From a checkpoint of a small image classifier.
Training: soap at rate 0.00089, 11400 steps, batches of 384, held-out accuracy 100%.
Rows from block 2 of a small image classifier, named by matrix and row number. Rows with one number belong to one neuron. Each number is 128 + 24 x the weight over its row's rms, rounded and kept within 0 to 255. All counts start at 0. After the name is the row's rms in percent of the matrix's.
Before each neuron's rows are labels from the 100 images, of 14848, where the neuron reaches its highest value: "patch colour" is the nearest of a few named colours to the mean colour under the peak. Only what is clearly more common there than usual is listed. The data: coloured fractals of 300 iterated function systems on busy backdrops.
# fc1: MLP up (model.blocks.2.mlp.fc1.weight, 1536x384), inputs 301-343
# fc2: MLP down (model.blocks.2.mlp.fc2.weight, 384x1536, transposed), outputs 301-343

patch colour: brown
fc1.398 099 [168  96 168 166 169 103 152 152  94 120 135 143 113 139 155 146 129  98 157 110 111 122 141 121 127 129 143 114 128 104 106 200 104 131 146 123  69 109 138 195 147 125  98]
fc2.398 089 [178 136 151 119 143 143 110 114 143 135 157 116 143 140 143 138 133 129 102 148 146 104 115 114 127 132 150 137 150 111 135 116 172 136 131  63 101 129 173 103 117 128 141]

patch colour: purple
fc1.538 105 [138 136  92 143 122 132 162  96  78 116 175 160 114  94 122 116 115 137 129 120 142 148 123 137 117 110 131  74 167 137 135 133 142 110 153 181 145 129 113  93 177 109 111]
fc2.538 101 [125 203 114 111 123  93 155 114 133 142 111 100  92 127 124 159 121 142 153 122  90 126 133 146 133 108 138 115 147 133 130 154 106 133 123 165 159  80 111 129 101 109 122]

patch colour: pink
fc1.706 090 [131 152  94  88 145 151 157 132 129 148 105 105  90 140 141 101 129 110 139 171 149 132 104 141 124 160  99 128 130 132 146 147 155 161 149 121 129 130 149 140 111 200 121]
fc2.706 088 [164 129 129 150  88  95 117 136 155 183 124 123 155 131 135 109 146 143 155 116 144 110 118 121 140 147 147 124 136 101 136 125 154 123 149 133  91 133 123 157 125 105 140]

patch colour: green
fc1.55 109 [146 101 140 142 130 167 125 148 150 151 144 181 131 136  81 198  94 109 138 135 156 109 137 125 124 116 149 113 148 117 141 130 129 132 130 204 119  90 128 144 107  74 102]
fc2.55 099 [146 186 140 111 121  88 135  92 108 127 140 127 101 134 112  73 115 122  97 128  90 144 118  68 133 126 114 102  99 110 121 100 116 122 140 113 131 147 152 103 171 144 141]

patch colour: green
fc1.234 096 [152 121 126 148 108 139 103 144 144 148  78  95 123 155 100 124 146 123 135  95 111 120 118 136 163 125 163 105  94 154 148 117  92 123 137 145 115 122 104  99 136 115 145]
fc2.234 103 [174 154 150 115 146 152 162 131  90 149 169 139 125 132 159 143 111 141  96 124 113 114 137 124  97 128 112 123 138 108 127 170 171 121 134 117 117 186 148 105 159 166 118]

patch colour: grey
fc1.754 091 [117 152 113 115 130 163 125 136 115 129  98 144 110 136 144 114 124 128 112  87 149 111 122 126 135  96 138 142 134 157 143 121 113 149  76 132 169 128 128 107 107 187 146]
fc2.754 102 [144 130 120 162 128 110  84 152 100 131 112 118 180 140 143 123 156 148 173 142 102 111 135 172 134 120 137 126 107 149 127  94 137 134 134 197 122 150 178  75 117 110  89]

patch colour: black
fc1.376 102 [171 162 146  97  95 142 155 103 154 130 127 115 104 129 124 131 141  86 122 138 135 133 135 145 153 141 121 122 138  98 140 132 158 111 124 179 136 142 108 155 141 113  94]
fc2.376 113 [116 168 125 116  98 102 117 112 139 182 118 113 119 113 126  95 158 137 118 116 101 149 107 110 108 119 131 138 103  93 113 156 118 109 147 121 110 113 161 160  76 125 136]

patch colour: grey
fc1.571 102 [122 106 130  98 101 179 132 109 154 115 106 167  92 154 129 142 142 103 102 171  64  99 116 155 124 181 137 123  77  90 111  81 120 111 109 162 174 149 151 132 124 137 155]
fc2.571 095 [152 127 135 153 135  98 147 139 140  99 106 146 146 130 121 102 148 108 104 107 122 147 115 102 162 103 151 128 102 149 156 134 142 202 140  55 109 113 134 132 129 110 119]

patch colour: white
fc1.370 092 [141 115 150 117 107 166 130 116 119 123 126 136 138 137 136 113  92  92 133 122 106 139 134 159 108 108 103 114 150 142 151 149 186  87 138 138 130 126 168 119 177 132 154]
fc2.370 094 [150 112 141 144 149 120 124 121  93 112 120 133 132 109 125 137 156 134 126 147 136 145 128  89  78 102 121 146 128 141 118 116  93 137 129  22 119 117 133 134 111 166 136]

patch colour: purple
fc1.92 112 [132 158 126  73 135 121  87 141 133 126 167 138 107  91 124 129 129 128 114 112  81 141 127 135 104 126 131 122 130  95  92 142 114 127 174 131 155 142 117 137  87 107 149]
fc2.92 103 [139 119 125 131 126 127 137 120 119 198 144 129 127 163 122 146 114  97 108 163  94 129 104  86 124  94 137 136 145 170 121 115 122 148 123  61 123 115 122 136 142 131 109]

patch colour: brown
fc1.335 098 [142 109 102 141 100 161 192 103 140 147 159 176 111  99 128 140 111 143 128 139 137 148 148 117 165 144 149 122 164 147 133 116 128 128 173 159 122 144 116  85 132 148  98]
fc2.335 105 [131 198 119 112  89 111 141 131 128 152  87 114 144 100 112 119 147 142 151 128 123 128 140 132 130 111 133 137 122  93 121 130 123 141 112 213 163 123 134 141  88 107  68]

patch colour: purple
fc1.405 125 [138 129  88  97 146 201 156 111 140 109 138 105 117 123 111 135 135 149 152 112  91 122 128 111 118 131 127 105 148  85 130 134 127 137 141 161 131 105 132 123 119 104 116]
fc2.405 117 [109 180 119  96  99  95 141 108 135 150 109 129 101 145 136 116 159 115 145 157  88 134 157 111 151 104 111 105 125  99 149 146 129 145 132  40 146 108  86 114 122 142 119]

patch colour: black
fc1.761 097 [110 124 126 138 112 170 155 106 127 151 156 109 109 102 125  95 106 125 129 123 152 139 155 139 203 143 103 124 131 131 175 133 176 111 125 141 153 140 133 103 133 125 132]
fc2.761 098 [124 199 124  85  87  97 108  93 118 167 105 135 139 140 100 124 156 137 125 110 139 147 101 104 134 124 130 126 121 113 110 139 130 101 111 154 148 126 132 140  56 124 119]

patch colour: green
fc1.59 119 [152 137 123 100 111 137 155 129 149 126 101 148 107 177 156 101 142  93 102 177 113  92 130 166 114 148 115 138 121  90 116 124 133 166  95 145 158 136 154 134 126 152 158]
fc2.59 110 [115 142 103 140  77 100 148 127  92 123 104 126 107 102 141 143 157 132 117 118 125 161 145  97 140 108 153 129 120 139 146 127 153 176 130  54 110 103 122 126 127 114 134]

patch colour: white
fc1.643 100 [127  89 144 117 118 181 102 110  99 115 142 148 116 153 125 155 118  81 122 133 121 137 109 146 126 117 130  94 135 133 168 135 116 118 180 122 139 123 164  96 156 127 157]
fc2.643 092 [156  90 141 118 147 144 152 135 108 131 128 134 137 124 103 174 152 126 111 142 171 125 144 105  95 112 117 145 135 145 138 128 133 149 142   8 104  87 138 137 108 154 120]

patch colour: orange
fc1.657 117 [140 136 121 109 135 120 139 129 180 127 128 123 129  86 102 127 110 131 160 130  87 122 115 112 180  99  96 131 119 112 114 128 114 110 114 145 134 141 121  97 110 113 114]
fc2.657 095 [147 122 139 121 179 139 148 116 124 114 111 143 131 130 132 104 129 126 101 151 116 144 155 110 124 150 121 165 106 134 145 127 154 162 155   0 123 129 113 127 184 144 123]

patch colour: orange
fc1.464 111 [162 122 154 127 141 159 178 140 162 130 102 106 160  91 128 128 124 135 122 143 138 131 105 133 121 134 113 128  89 135 134 142 153 123 121 121 143 129 123 123 157 145 116]
fc2.464 116 [146 139 135 133 113 127 138 100 136 143 125 126 122 170 150 109 119 133 116 132  86 112 111  97 116  88 143 123 119 138 119 136 111 148 146  83 120  97 117 127 168 158 150]

patch colour: green
fc1.38 118 [144 138 111 113 129 116 185 136 130  85 146 133 102 165 160 113 133 134 132 126 129 161 168 135 165 110 102 162 150 126 121 136 159 129  92 138 120 117 164 127 110 145 137]
fc2.38 100 [140 115 110 143  89  96 114 125 167 117 131 143 125 143 120 147 171 122 127 131 128  83 116 106 110 114 152 152 120 155 132  91 174 132 115 113 113 116  96 138 125 124 146]

patch colour: grey
fc1.610 107 [100 144 138 121 136 149 127 107 110 139 164 141 142  55 144 129  99 124 138 124 106 126 107 126 156 104 116 115 122 146 111  54 128 113 177 122 113  94 153 127 155 177 117]
fc2.610 095 [ 99 137 114 115 148 151 173 126  87 142 132 132 110 131 104 124  96 121 140 142 124 136 111 144 102 136 140 136 123 156 194 136 107 125 135  35 100 113 116 134 154 129 110]

patch colour: blue
fc1.11 110 [116  92  97 107 136 136  86 139 138 143 128 133 104  93 120 121 106 150 149 154 147 149 178 103 134 128 142 135 124 113 119 142 136 148 114 140  86 125 122 121 147 114 119]
fc2.11 100 [131 141 124 137 149 143 166 131 161 138 113 133 144 151 148 150 104 122  95 134  97 153 110 118 125 107 167 115 132 163 111  98 123 120 118  83 140 151 138 148 158 146 180]

patch colour: black
fc1.293 112 [115 107 131 138 144 135  83 108 100 116 123 120 126  53 116 103  91 156 143 140 143  87  94 172  70 127 120 126 135 110 110 103 128 123 152 116 153  84 142  75 102 140 147]
fc2.293 093 [143 122 119 165 177 101 139 117 105 134 130 147 140 132 124 126 145 152 120 147 125 124 103 108 112 100 139 118 103 132 168 180 134 110 178  70  93  98 141 121 136 130 113]

patch colour: blue
fc1.267 117 [145 142 159 138 141 137 173 108 151 137 147  89 132 107 140 146 105 120 181 100 131 162 132 141 164 123  86 114 150 140 128 143 183 109 103 156 124 103 130 114 121 114 107]
fc2.267 113 [118 204 152 113  85 109 120  80 150 173 128 130 132 163 121 135 156 141 124 116 123 131  98 124  96 106 145 105 102 110 126 133 147 111 130 122 145 107 143 147 124 135 117]

patch colour: orange
fc1.591 102 [155 116 135 145 112  62 133 156 118 132 107 142 127 111 115 149 144 154 152 121 117 168  88 137 133 145 111 129 101 152 151 140 125 134 127 111 122  87 121 115 158 126 131]
fc2.591 102 [144 122 129 150 147 160 165 124  96 104 122 127  79 142 122 132 100 113 120  88 102 108 139 113 158 108 149 164 149 113 118  80 158 162 155 119 115 137 116  90 142 148 143]

patch colour: green
fc1.467 103 [126 178 146 117 132 125  94 145 118 158 120 132 106 149 135 142 116 106 144 108 156  99 153 137 163 117 150 158 121 146 133  89 101 166  89 141 123 143 140 108 135 163 107]
fc2.467 111 [128 109 162 136 160 126 129 148 145 130 137 122 111 108 138 128  79 134 109 134  89 162 127  98  85 134  94  85 132 164 106 135 139 122 139 106 138 175 137 124 166 134 147]

patch colour: cyan
fc1.332 104 [137 100  87 138 122 164 141 154 139 165 150 135 148  87 132 150 126 122 134 126 142 132 170 127 152 140 111 131 124 133 156 151  99 153  88 118 130 100 173 111 144  93 114]
fc2.332 091 [155 161 119 151 116 129 153 103 101 124 180 104 170 150 126 156 119 149 120 115 166 132  91 133 121 142 159 134 118 160 143 171 155 120 153 149 133 110  89 165 115 137 152]

patch colour: orange
fc1.188 110 [157 140 138 128  96  65 126 169 146 130 107 177 129 119 118 163 117  97 142 146 137  91 119 105 120 134 175 133 107 149 151 140  99 142  85 106 121 117 102 134 154  74  96]
fc2.188 108 [116 105 142 121 131 173 112 116 114 187 148  92 110 161 155 112  94 160 125 130 108 124 136 117 138  93  97 100 125 120 144 143 128 108 154  97  95 134 174  70 128 143 151]

patch colour: black
fc1.331 090 [128 151 156  74 107 183 164 101 123 148 130 130 134 140 145 118 117 131 124 124  95 119  89 121 159 121 115 158 129  67 103 146 105 110 140  86 156 126 110 173 125 115 113]
fc2.331 100 [149 129  85 100  81 112  85 105 141 112 108 112 144 145 124 119 187  99  95 130 163 166 129  96 143 110 121 127 108 119 155  91 125 150  97 125 133 167 164 102 122 140 106]

patch colour: pink
fc1.111 105 [ 95 105 118 118 178 147 135 121 164 121 106 107 115 155 122 122 131 136 119 148 144 125  84 128 118 178 158 113 135 113 127 147 134 173  92 100 145 158 145 128 119 111 139]
fc2.111 096 [133  89 143 131  83  99 126 116 108 150 112 102 148 172 142 105 128 132 142 129 116 119  85  81 167 116 137 110 138 141 124 126  99 129 120  73  78 137 166 114 113 117 145]

patch colour: white
fc1.723 108 [160 117 126 142 113 119 179 128 119  80 111 165 108 146 139 126 150 100 145 145 128 136 119 136 140 123 130 154 130 163  95 146 116 117 121 132  94 133 127 141 118 116 156]
fc2.723 113 [114  89 150 137 135 102 167 146 180 153 143 125 120 136 149 148 128 124 114 111 139 153 114 162 133 102 114  85 156 107 139 138 125  98 130  73 137  72  97 126 136 152 123]

patch colour: pink; white
fc1.320 096 [151 162  98 168 118 170 165 147 126 134 104 137  93 111 126 108 107  92 129 124 115 140 132  94 164 143 142 142  81 168 123 114 146 178 123 116 114 115 120 141 162 148 156]
fc2.320 095 [142 127 135 122 133 101 154 194  87 114 159 102 136 105 177 116 119 127 148 131 151  87 155 175  97 155 147  89 130 108 111 114 139 152 117 140 131 128 146 132  92  99  75]